Rows from block 10 of the encoder of a small image VQ-VAE, named by matrix and row number. Rows with one number within an expert belong to one neuron, the router's apart. Each number is 128 + 24 x the weight over its row's rms, rounded and kept within 0 to 255. All counts start at 0. Numbers have three digits each.
After each expert's rows are labels from the 100 images, of 14848, where the router gives the expert most weight on average: "colour at peak" is the nearest of a few named colours to the mean colour under the peak. Only what is clearly more common there than usual is listed. The data: drawn small creatures on textured ground.
# router: router (encoder.blocks.10.mlp.router.weight, 8x128), inputs 0-127
# gate: expert gate (encoder.blocks.10.mlp.gate, 8x32x128), inputs 0-127
# up: expert up (encoder.blocks.10.mlp.up, 8x32x128), inputs 0-127
# down: expert down (encoder.blocks.10.mlp.down, 8x128x32, transposed), outputs 0-127

# expert 1
router.1:171093160113164121172108163177113165118143124123142157178084103109105138125131127163124140111123187128140139137147125122100088125122082145112153083155146153155144115124143100174095134090107113115117125125115090135137152110070154094119145099097122154131140129128142104134138115132122135068096091133122150127111140130124133115126139096142082092135114103122129098095126130128146093094111
gate.0:142127134129114152135110140140170136146103139090138166141123125109133183147154125118098137153153114142153111135116111141166087115161105123124125112142147138120113103125115113177182104147110107164095150181081082107135113104110154114129116100115148097149076100138133134128114084152113154111123145152146154096143092146141143099143163125123121156109118156151124124116050100102127162118093
up.0:099184116132120097092132122100087101140163124151139102110133146183151140102097148096153098161120114125122115053133125099091140140119147106136143120133117110103114138129150152086091143143145153098168107091159169150104133162121121167141133149120105148116179154126095125118126138132108126123128111117134115150122134107110132121115086112172181110153122135118120139129176130126126116162180
down.0:115138121150182123133141119112168077150128147115108093130109159144116079150112138117169200111130137131097108120092154143104123133085125139142121131149144150168111108129147093100078172087110102125109118123128131165139122142142147114150104141102140165122156123121148120062130103102143116112114135159145151129157151090081116156142121102168110162114131119125119124132103159093125123126091
gate.1:116138131149144195137147147134120111168141136151165125126126112111130153173066141154135154143131133144136134113106102142121140129108113121124190086088130122095123128105120082112133129163127155102123125106133113127101131117126151118125127097125152112095145110171117145146166084151109151160102169150117146119107099145122139126151131122119106133140174051121130150108069105118178133157154
up.1:137161117135148167149165148149129170159109134187148133118100124131134140136118096118121113102090138112154067122096078105105073135155115106169164105157117152156123107137109121154152148178123155101144108138095136144141122110137101095087137127148135120131142122138151113123133184136117109135167193141145113125121137147098128090149104111152100118105090133108131106144138113103157152151121
down.1:118125150120139071135105113141142126070157094125147166109111118158177115099129095118129099157172116157148121146108116166187157087157135131152104137135138115124159158139160140125149154147125151118101165115103123126130107081068102119108132131134104131096138150089135120147122129120107080120104145128142142119157120077120130133112145095097098141151075157120129094086144130150125117137126
gate.2:142108112098119179155121123142114135097121115112149134128134114114148187107180100149132131107135138141134128143114105102160113132109117167145152153127121114151093111110121140123128101164136091134123136129141132128131119123122148128130126157151132100141070124128126201122146087107116148107215177142155133116127095078121122140128126121133125108060126132127145122114116110096083189142107
up.2:106143154132123144116141113090146102129128149165146111120135118156088099143100150117125134161139122128107112144142140119110105112127154111100144124105098120119140134122126132103154159069196096113139130117154085113101137151153150148124113135131118138089168134166117129148168153149144141139113171121121093135162098141158102062142117135110148145166104112150103152116159122163160061080149
down.2:155166118130143096115138107145145124116111141187108104139114155102129081145084143166115173165106135120144145091163154139072139145122112112130166115112119153100111120105154090133105171134127121121151139128126110109141099101156176136129141120149116166136153140109114155091166092164146137128131156120095160094127153090115120168117129132121127112126152108166176115118103127088162166144126
gate.3:161132147155143110133110136116150120108135147123100140129117090086122191132124105118098165113123136105123175195130159103136108086108115162124171157118133102146137151127149118120147091109126070156084152123162104095129120129142142127173132105128145142116123103106114133147128108146158122129094124143143108131106077099137131137115159122109148139126126054153125106094171151110164095112123
up.3:126137130131113150130130139124155123153152124126137119142145120112124124157082142118131133127123133138145192142107135145074155127096107148119098122087156151108116156140140128129120075113119124173103149169089127167094128126139121112118123100117118110195085131087121148104135147109139113092057134124133143081154103112121131137139136104129116126150213144141139120114188133135160162114126
down.3:151137102108106164172128130141122130110076156154105080127127101082111155132094144156107156168114128096133102081150149097090119134103107137102152097091126110101126141082096109120137094142138125130169107123147119123133137154158159149168122112140136141139109127151109121112142116118149153135123096132104118123123126204167120152130107145150150104139172085150168148121128132081133160135140
colour at peak: pink

# expert 3
router.3:121095107105136116109139135092114096130100130121079074083122145123130118126119134102106127137111117113094112180111085117097113128127075131166141129105203075130093153091153125155127124130122129161120159121113151131116107124155108121123113233121121129149151131082146110109133134125136140160122128127123139120111095129102131126116137135090114143127104129093140137129132115080154098128129
gate.0:123126159153157195153144156095131098118088154135165126146113110117143144132101137105146143125154159137113121122131113097125083117123111197125164084118109107146106101135137089112126147105153144105141172100167163146160134124148124156119132129152148122115130100206111084116153155131123141114114137121133166085118087098116128116117122120125139124146093066125122129118154164110141136145126
up.0:113163133142114144132122108124166146118118143111133122147122111075131137090153135149158145098140162164134162154152134106109123102114118086128147108144099158123117118134100104110139129168150120124109193171145131114151163084121157109092133121165133133146137113143082128128197105106122089131136120139147138073163129118163115128127129116112047091132148109158123123148145155102133153105114
down.0:122126137157166166136083098126193130117138135113115094132122167168122154113145093150140150133125152136136109129149110134120119102137148171127141122115113126120124155121125130163133083111161125124128163116174105119117124146144103110092128147131093134123085175099115136139145126168135149090080152145137158107120143134107135162140125111148121113123122037109166102131079117115183143105129
gate.1:127139181159145085145101131144146136136174132099098163160118105118154127130101101109095098121103138125137148127141138106090173094117106124115133115154122118151126149142127129139111134123117072150098073147142127107122143111125117103141130121150143155106145105138126132149153193154136100173182097170127099082097160063115142130091133121145139122137150141145137084126156146121123123165118
up.1:166110096116110090133114123144108105127068118120143113126116143132151144085133145191146160160115126160169151142166125126115104095151153105119079125130140122122148142140154116136113147138121119114148176101096124141163154136113134159133143100138114098097129134181138128102091090134126103121112148146083146102099097140152113179137128178111134107126183127115090165137115141143098155110134
down.1:133134102125120121131140161126130164088115071119149198083164110150129107107159114114130126156119086145164160117132139174138151114181102141132121135178133110109133145105120113120149131161148142100111139126071123118123113108110125156110160157140094115120130140111109115171112166150102086133154105116125124142102093105157165110119164125096129094133102175146155112105164128133135128130159
gate.2:131163126182113141123154106137123110141109149139129105118130115149150162104077096116146135114094141146104129106111142147118183112102127157147096110120118089137158133133073123080138137162157135106130131128135139138126137113168156131117143176146147142095126109135095197144148140134137155116120164156165094072136077105118142103122135095133105147130108130149122102123110099111168134183144
up.2:113133137130135100127134157150150132129120127098122134118130119145115120161157123130144139125173088088125177149116151133126098112183134123127121151117164149126165145129145144128138098128105124119125143119121088125096106159139183140167135143141134097124104135106151063133069103158142113134154121077098101180136125085119102141131112123155134159115175149130126140119062159153108075149124
down.2:146107091100094109157130148095106164152148125135115133087151107123116149101156149111113118152153088120139135119111158126099137140181105142125171180122109109090111157114119138109185110121116128121124101128091140109118141149145118154129151133104166058120121103132131134144091161119135097155158106115127077159117116160134157095123111160134132088115175168137140136113138119097139164142153
gate.3:136171118137130134159182134146129147126142112108113135113123090113150166121135081121161121116100129109128114121102130149153097134160100160153167130153110140117147117130072121102132113135119116120136111152124121119145113099154102108117117123121129142131156085092106080103180181120146052112132149141119159154128115138118119148111157112139102114092138159116142064149170153096152110143089
up.3:162134121185148127130141141133106129109030126105121148130112091153079137143128132146137152130144115125124177142122176162082154128171150116140113134102146109129149137109133101134116135113123094121118165094128098151205135113131127106136141137142130111127117117106135102119121140155137124109138115116124162160146131113143117168113143127137121139159188188107144131098147093155102113100116
down.3:138144105047094091143164138132094149174122133135152151112158101102129102129125124129146096168104112113156133099126167137093126136162096104120132127094125118141109133101125131111134149137143105144147127136115193127135118127113154146145120132105147123154139123148135139116109129117131106155172141105090119200124096167147140125146121150149175085103171179159106142095143142097147139122142
colour at peak: pink; white

# expert 4
router.4:137109131166126109108118106088096114121129117123111155100095081185139144136125114128130154125160138134117131156136148139131144151157160143090108095108090118123152091037176170100084110125108131124165095095149111145134150152135096159141155106088120140116117133137146146131140123112134140086127095095104118136149101120130172137117130150148163131137089113126106172143110128172140128119137
gate.0:124143147127153145122120131144135163156164100157135089158149153097114137138114167131144108120145143138158083119158106079100103136118069133181116123146159133143094127148129116148112135126161141114097120150095123124149110086129118126085091149144104127137132162123161142105149169147108126150108116125133129145120105113119085111143107134109072125144185155111141175079145150081160111127101
up.0:120158099160143162125159097109150127149123131194170110108136150092149080116081132139093136143160120112145078121156107119111102126125144099132085109079136118129133120114130152151138149117115125127149122136125111102090143116140110122130141136113123162133130120133143139126123187144129162158129130157143114176158142155146130091148115119102108113165118103131133107143205137140171066101129
down.0:108127101122094137123122122138108139122137137142183122139143083150109215147132130170139105110134169077134147159154123088140126136144129135129117137139153129146117104130101082109131108104089118097124164132143123161123145182157165143136126129080141147140064103093160132143100158112136118099097072116117089166102114143163124143110121110163133151108122107123122142149127142136137115132128
gate.1:137094141107110133123145103145142113138119107093125123130112118164145102115043111096147153136121124123119114204111143132083149151129136141116082118120141113135142129090140090114066126089097146165157137097112131126132149142122127123148113117084125096149090136107167132114105144114110094114083113153117110133140114129142159136145146150165121145145196146148106116163166145153123133144117
up.1:138118118202121116150082130125117166119124124137115154104118097117093149162140135134159117113116125125112149132142134152126143114155134089111116171152112138125149132151152106127159102130136132117115109091147077126148107135136108121137139095130154109111136118124123084146113154152148064146149158130111133103125084102131124127120135102132135171114075167111144125123142153190224110127111
down.1:139181094064094166139162122151118145117096117178140141128125103103133153135124142136124135167123118108154141081137145121102137148152135077119185113111129158117113126092094114097111143161085128110142106114106150109164116144172145165126125125126126151147134104156101143133164114132163162148132112142099133119122108162137097149099120139141130108120171100188138126104102130138160145142167
gate.2:076146069135119131118182097131140150118119140113145118111135128105137136087124112101113144110164105135144144121131136132144131107153145092102152109134140121107126111119133133107151119167111093122125094188141158072125152120136102167134138128133138117114139143114122084129127128136131206112125118115149115212148121145163136140139131139141120168082120097169105133142163176146148103129098
up.2:070172116137123087116154103126151158139118120122120101122125134109130141082167090109088160123149105115149120134118138135142139104155151142094152103113128120135135114098137151114112185157139115115166102199131191076144151157103099142134134132090121142080134123100133116152112120142134192126102103123163114141127156143150136119122149151154130155107107117155115135144157151110121121145093
down.2:175154143058150131157138159118121155127116110166137181094146119118132156125119138137122086147133132173149166119122151150141162119126120132126120125136155129098083128127092116096151157119146128135120128117099135161128107130127164162126123131122120085126098107111140144149145132181093069133152119107111161124100076179161120139118091149122128112140121184151115094118134164105121118160144
gate.3:162127138135143128118135131107101093119111124170129151139109102147068163113157140149142125110140184137112097121122163136144055125113130128108123108119099126128137142128134117122126089086129119106149127104151113159094126133141155139133148078147149144124165101145093111128157058118180115139090155123136122185097126109126126095123125122117132102159120166123140137144092161144155162107176
up.3:125170109127124139143138170151110133124085125136189132102120077152155127131145149211134120115120143109106089142126104126115084174128118141130108149123104157147091125116156128106134138108135167123127114119134141134122113162117129098133136124158123094130129119154136147087120067125121165117145139109117156130148099103133102170123102140119115134146179148110111147127071132152189152173119
down.3:121125122131092104144163175115104166116117133140117115121149092101121168130169110090114100144106130139146143121140175128162160152152133101114129137108174115129137123111100126113141163144120126143106117154096175120149117150138113140142121146144131100142077131165146123144136160130139078152108128115139116124093087213142120099128103165100154128124147130180108135094151143111162156141172
colour at peak: black

# expert 6
router.6:079163079091128116105120092162120159133144135138102140104148111151150123087145149139132083150165136149118139129145110125113115120131113149127093132157085143120130127177103137092132144150135135154143143166114106111121154114108085166130144104104131121166163147120139149142115143165106122082114093150125154144192168166150152119120153116159081129125139085135139140159142146089101156145133
gate.0:079197129171133104140155155126120132141171111137103121151129105149098132103170147119111122167151148118116156139121152114132139154117117161129131105126116127104188121108119112095130160155146111116121087138156120153090117144170096145130140126144124172147142117143086117136069161141112114169156120146138134154101093092104133115096140097103174114102142139091162115146140113133136154145094
up.0:178095133076105148122109125125145100122104132126103109117165162126106101177122111122094156087135163111123154102176140156090085101103098080149138119148111133131136135085101128120101162112111134160102164093141134124158143122090148138122126154105134155164115168153146149113144142155116160109113110095107141101117164103115118119099104165140123122137134101137142137081093131163103138103124
down.0:123170128136147118135170125137133175086077113143149134116131101136074075141138108124142126139115143137139135102168112107093145150136103117120144134116088105134123128135124133156174135141130135154126096139123142132098134163118135113129132103081115090134068153107108136149108087133105126150105067102148145113156135094130118174143137159111155096172149156130140089106146176134123090096118
gate.1:174098144167118109136132129124116147138050120114114118159143072104133112145094162078082125131126103125114118161136140157123099132135112106105123102110151144121127141113149141122135148157125146135124170099100108126159143108137097126149133064127117083156072149125141099117129129112150108152116120083135119143135171172126140122129096111123123160119194152144130129120096101130080128120117
up.1:150092162117136094126118146103136121133079120089125102120119143141115093129183127095135148127119118136093133192160101120132130119171135082166121125083129131124114107099156173126108128090099128150122156120125089165135140137095127150133147090105123129142110137137104123117113126123119153142191048132125152142104133089134146117135105156108130158125114137135131185132115106128112137095170
down.1:144162119123174123113131109132173105145138164093126119132131150122143115130108121141107133095092108146109124138096105118109106101145159168131113156093113113132092126135164147141135169100102157108135135086161120165154123124144151108103159156120136159095161166114104167142101128144136175084106119165143138137160115147113137113130098100186103152110073093104108145139122121142168137082118
gate.2:103175075146119149134156107159118132088152142160149162111121081132104151107119106116138096110119123151146148118066130131145101118102094162167124153117104134125140147167103109086160129131117118138144136157141145119115108114134130138142125106125156161131143122112118147137115158139119141114078129187148130130145151117118155143104142065170117116140171092109164100139196132100138109137128
up.2:124125134103124134130145133131154156152127133076117151135120130123157162129190138073128133132148143101129110119139111129157157161177122115130127134101123135144133075140113157131122106108131117129138125134117125118158117124120116106126144108116119083151050161140134084096126096118123160113181079109156109139135122125138093160114121127115120134145137142136131135130018109129092170138142
down.2:108130110169089155110128154089102135136136110106143160116154088116152140097204100090122078109151128123165114143124105124146123115149141119145121120161148120109157138138115163123168092129135114127125129111128122118116118124125071107125128165112137056115113151122141122170103167084121103140163143125160147156109105142141170087109132151107110151136111125110121103126143084166094123151128
gate.3:143138113111128154136118136141141116130197137094109144115114123154150153125167113089142153140121128128146145114111064109181191138107126131127135141134109143116130101143113138095127103140140098136166073136119108114058123134136144106132136139154134128136066146123126154135094109114103060125139121132159108073146135137141144116133142095127121118120146158120134085163106143133104165177127
up.3:155085154137145084142108159131114114155068111155146111159131140076095095148125126171110107106147125131117125123143180121102093119128149127123120109096148110173128148111130100150119153129119154109111185100098144146197122148109135105133109114116105130119156133120136115119154161133133178142107149094098160188117153117118123108112097132103129145144105117127119136080145111151113095096118
down.3:141150103138146090160118133115109145165102119157131122084142108113129090128105153156138116130149093125167117127151154116094195150146129079100167130117116143130114105122121134102136148134142132137108106165117164101145124111156187168152162108120116102125121091137147134111108089120125082096117143110075141128142104109113131166135119151089177123113146156167139135104119137166148145173151
colour at peak: black

# expert 2
router.2:150136198115140127150148172147113111132136136123160138158109148111109118123114131132141176138117137144136135128132135111127116101104186140103133091120134127137140094052152129144125129163145102046135072146127180133102151137114142125129114171134143118092130114101104132149116130120130149168122132075148135118082136114131052135135108133151172143137131124131121147130130140105110127147119
gate.0:115123118145125113138117128141117161148162100123118133117134091160109162144120145104095100142156165128105061135126086121121097215158127108133098150111095142139121125168093158095104160136124140159155099117106078122110131120155124133142124172131133131130163127154168124141105143160129167089089139148134127147168097105133166098126106102110147140099128157119140140127079141136114135115138
up.0:091164112139113180120151119129137149096134116139138131159103099101106124090077126163125144135116111146142137172127153112122116121118121120124137115158139117104115130163111108096140151106145130110111108159108140097115129108117119127123116176179106130116183101130083130114119154135124101138109123142121184127114099100138105165137140137123119097120149122136109100136246113082132145114115
down.0:131105176160109145145134109113120104079153096106139148100142135116147143168199110121116068119105111107128122162151144141127116106134118122163179171119126118113108146143103141107103130133148150126117147155137107104141167128113143095116175134155110137139114134121143125156099173115168145136116108112121118091103131102106170060120141133085105123143077129138143136127171151154111130098119
gate.1:148127113140164153147135091118133089107161126117132180146090156127073157117111115140140162133108092132150138141098169146156112092112142137096147107160124091124177144088152119108152115151116102109155113126169153138095121140126128152149141152117155132100136109104104126140174128171125098153109115119182120131107104106137133150095162145149164188108101089128096133144111133118115099112133
up.1:151113121137130138147128124135131164137085122164141098146137109132168117133192129046128135139132138124135122129127116140146115138143123106123122128105138138128104120136136144129100121141118151122131144105127135131188114121106131113132125137116137072125066128135131086086144097095103163123216097095129126150138148141120130111118123119113120156156169144135130161120053118133137189157145
down.1:114128125167090144129135137078087155143120119136151128106145114122123109142165083077103118122149151147151135171138105132134151115142140097135160159161125113112174162113133144119133109150130154124085143136135166125087157140138111124115140146135117066123114108134119106160132153096073113115140084089146115112117142085101155083114137136114104145142083176117125097122152126185128130104139
gate.2:136142138069159116184114128150131094105167121128146105140106122152137118151166111174129169122114143095151139105112140120156108131136121148138178102123145134132123115096113108087159107153147108098106135129148106133097140164118114155127100114141162133098122135144104122120154119130144056106175124098124122152128187111138099161116132066144152157132134157093144127131105149145094088130142
up.2:118112081188130119099114113111133154151101155122135125089161196094106155091114116135123103161129126130106104132141102113078149115082114118108114148125132124121127123123148168108142147124130109142133112176151166110136089104115097139153127161123099157125147157150153133149136142158111157084073160155138138101126108139146129096124119149096135139109104159157144144139160136126128105193104
down.2:105147148097078133105134101175120089141094155128125087157112122115064153104143110159117087098130125152115139103139129114116121106120151165139134135161135149117147138096156099122105150131123136116112101158129133117089133136126113149139091155146106138141123150140090136149165142105150166149127111139156147129154118142095163129142112152165136118149110063108167124142111128064167111075135
gate.3:117122135134082119124095103077112093144118125119107137112127113174120134164155111127102136141123129097108106144131117114116132149118160147136098136118109120125136093143165236143138148131109130131125115123123127170136112154156116125149135107118117156115134120161143105131118127113113026132108145152131079111131115102121152109138097118125157135122138130110127168166117086154170083144125
up.3:103137144184059166109132115085168145133129128159109117118150123119174148109154111113104142159112111140111125152104146148136113129120172122113104144130139116108143123115125149124134125161103108111140090159072152123121122123098123119129131145113119121111131116170110103133118101129110132133162162162149112105125061108129147122132161123165169124089144049135173139154125095133151104107099
down.3:135126128148137157132091093166176119105143125125121114127138180140071182138158103171118127152141155141126136147132112152102105121135155166156137111095160146109148127117102136113125088101141152102125157115154111095119144132140104096101152108148090144100117148148106124097156116155123175104085112130123127103108138108130119159134156142187125133152111056115139123162136124094159125121162
colour at peak: black

# expert 7
router.7:094156107136117123111140105110137126116125131145141088112165125115099154105122121117176095148124080159131118139136100086122130119125121118185124139135085119126097141184160147108147121115169103111127111156129128102137090154118104181127096067152139121112113122116120157122128122134105128146124135160128153141148155103111023103124108121158133141124132101091110165127134132174136133130113
gate.0:120146101129121169138128132119103116102115146115135158112108120137147172133165108061138128122123122137133096110108125119173145134133138131149177145060114116133114103140113135118149088160145118138117107125139149132139111153132148143128164099157149107124034101142136108131130090093103140143193138127145120127132097150105106128137125106140136158152106150094130113127072157128157157177120
up.0:134096142146125110120114136127149168139138108149097107138155143114132088141101142172117108156122125126123182148151127126054108123098114129126071113190145127126122151121137104149116155112128117127120143149112083103127135113140110116139109145118114134132187137097137175111141174152151129125073114124137128124136115098135129122133142124111128117141163127146121153131213092115144091064143
down.0:150116088113142129129141107124116124128114146138103133148132178129144086130089133148130172139114115114125125090116135112100141158108136106104152087088132123096100091124111093104099133083124124146160101151131130138150134128148174156149162103121136153109152112128094153135159098161171148124117115132100120123106142135131128167142133118141159103089149101173186132093092151084192156108150
gate.1:134123138109130118125083126081142121133202135101143125136138136127147183123160124124129139110133136140134125137126138118141163124128132088119147106100109155140148118116116136138146091119131119133124102137163140088122125126156123133140136151136135116131071131175138077124142099120164107145052144109102112086124111102156114088184138139170125132111133099141128092115097182144147174184116
up.1:139129140115145114133113151160101148153067104181167180125132077129135167119116171153115140132146149125141134128149094158103104154143119109096077124117129162098121126110138131126089143154095147103157151117111124166148121118115127112112131130090102130136132139148166152141126127166116126104116094147144156140151159150121178142106130111088128121161107171115149148131145122093079081084131
down.1:147181142037146090124120145117134112143125090145134151115107160136155065146094134127121152133142129120122137119127145129109133116149128083118118171107139123141116100118163127123128184113121122129130139112089167137139111120117123152114157094137139174109187147123129129124137134123127101147126145110081186134153119052115113149120109118094118127131122193144136134104117149134138144129123
gate.2:116148060109136151137148099149066132108120153137122141127096104131123162079125148151134083101153115121127127121119089122135143143124087137142193163129112123113114135130099088065099112164141161157109171145118189123137108115131142141106121099143157141145114109138107129105148139139145136090155170131139145113150134170123108112123124103109075145121133115118125127146131119087176144127117
up.2:109138142125120075124073138129171113122068146138079138120120146124096161130152122118142150138160110134112154113126114138105132108117145143120092101094119157130140146141103126102129101153112118111161120110159074147121135143141110146129150145127109129157106144124145152164115124111127113108054077151134126147132146078131145142149148133118155113163168211122117139133113111129107174165145
down.2:139136136196131131133086112149163103143117153146110131127149131108127143121173180138099114146162124081093115107100126101116096166204116139118152103170094082141131119123120106123122090139082099182100129137153126112112126118149151126160118107121117112103100141150172103126126141133160130133151084116147093122129148143140133117115099136154126133171174105117152117165121116107124118136139
gate.3:131092126107118115127134141076129124121088133113105101113110104129125092125134152136168126144112148156107110144102117135095138134156099096154122127124105181126117144135128068137129090147140123138098162074102103137127130112112124147109114116157142142206095134120107172086087167139153133116112102127131131087141140171119140130158128132125137167145153175113113118101155128133061101140144
up.3:125139113102109085113111115121138118125094142130136115104133121148127085173154108100135109184114089098116111136128104121099139160147110106145113174121101137097109138136152142157149098129118121159104170120131070122154119135149131124124112090125129084156085120148123152099104139135128187107112174138127130103165164132111123086137100109115170164158178142105132147124152141184127150114106
down.3:116117151138125141109138151100138093159170170103129093114102133119126159161105154114128124099122140102073096110147116122145112154103124154124078147107128127171108120107104112135079088105097110136143120163158121137158136111154109094132095138107175107147140116118151139071108096118161181126090120150114099139144126137104102097150142113154110166119151123112073150132099136129091110117115
colour at peak: pink; white

# expert 0
router.0:121066154084099159105128145100164104134122128107143169146143144088161117138112151109159133132140135122116170112132118143140156105124089133144164124159181157120119154114093082161117123140118113147109172119114143153130097117088155127123117137121128106153082138196120113141101127129136110086131137117141176111132106131088142152124156101130107134118137173159150142103127135120080173141120
gate.0:142115112115123076124171134117140073095202148141161187130147121113131151134161106160162145132112132152145158118116129129149102108141131113138112119112152143123139149138132116124130089104112109131108147135144138139080175122146112141127131110173140160127147121107087147158170132080123072130075147117157126096116093124133155138128151120118121136102129062135122086139126109120086139122141
up.0:117099125146129067127117115120145103116157162105154103145138121128099109098149134172151157115141147115157165086108131142126129123086119191120126159155149135164168152137119111080136079068128118154096156101140194129144150110138149143135133152158142156147133120090114136114126107073134116099116105121121128117148146106172126151137137136141109123128158067158122114134148111130125135122154
down.0:118111139128154144123093143156151097128097155100090088148108151111091165150120153167112137161075125117106106107137112107106113143134129180109155109126128121160085155139095087134130072129114124147155132129153092141127160142136143126118108128132131128125118132171119102130153114132170155128123120138125100096115127189107133135123154111177121132154169068145136139154081139087120141101098
gate.1:103123089131119142094110130113124080097125126127137172140141125132143181071164148091140147121131139149110132110137155138143178100138137118142121122179112111132135145119137130122080120117113136140131137119139146154187131147128163159130133142150147114143125139094160117128128129114120134112129097131127148118111133064129107186106138122115124135127083138115109110126007116126105137136138
up.1:118124140143118162131169123142162082108161125106114149143139158114089090100105118103151160119133148105158137103113171156158112098136136129115128115116154136133137170183126096144136145130094103156128189137131151157147126135089131127139129099135112156127132118132157102113117216105137104106172144141127120146079156105137125154114161115141123121150076138126144093120098138114160146148157
down.1:133103153154132104138129180095075123159135157134144144123102138146158112126163128127156099119139120117101140161099154142127111160147163127130139171164136104149103117146130126122118098130093147142133126138136138144093157149127120097174092156107179118121098076101144124096115151123142073153146110144137131147087114171118134086153096159171103160133097153113117134158140124155109083101139
gate.2:108110129145110109148132121104108126124195122082142116115120130131166152121198143122129115141122143129145128107129126132173178148106128163129135173162116106166166115143153143140126093082125140135129113108166140113154149130150147124139100142126126098129086120129139140122119114090144114133104154101118131115156108046139130115124109121177117167084070068125135127129101132140112152135117
up.2:110104137150100167152139113126122092110163131098102117131126142120166101134171122090135135129111119127112152129107161136175192118108121173110142166106135138136163149172127103139150125123107116163091142110153130120087123111128139125151101117135135123137076095157115115138097129078146114122136164138152123118137072097137167130131142119136105129062103063150134113128144151123129169149107
down.2:133087126153125137135127117089159113157160159102083128122123116138112122141152134115139091114105126115084123147127132118139090120105100162122105108136145121142137128123122108171105089096096123146149118135157141127128155154151121119143124152111175083135090108150171127127112115099130166134121102149149095143115166165153133070160123116154122171137086063104103119160152144159072109125103
gate.3:150108114148134146128160151090151174125128143127110117125129118120132135117093105136130135115164159127115165180115137123136182129098100115137149134124136162138147130068098115107131124134154128090124138114150137101173140107140151127113131168165149117120162103133116120147132139151142127151100157164117134108139103133110125128126115090134094093140147171134163053132225146114111111127095
up.3:128176148124146100163115160130113130128088136086111123125118078135132100143162146161120125140120118124160130160149103107114113136145124146129148171110120115193105123125166130162102120109132150150091138114128078111099151131144110097128146119146141109149043122160119129085117083080142131131159142128111132111132164110129132150153114125108119182142135127123115139101089143141151156110073
down.3:103096125169106140111105134132134141132133125086126080123147109134145129114149083111137100079127133140123117162114100161152086120188149159139129134145140090133177150126142149135121087117126146141108112114147125125106164154128068075115136141131117101127111120133138108159131134102106155112107113131180109129118145112140152061151135112106136156136085105101105120160159147188095131119140
colour at peak: orange; yellow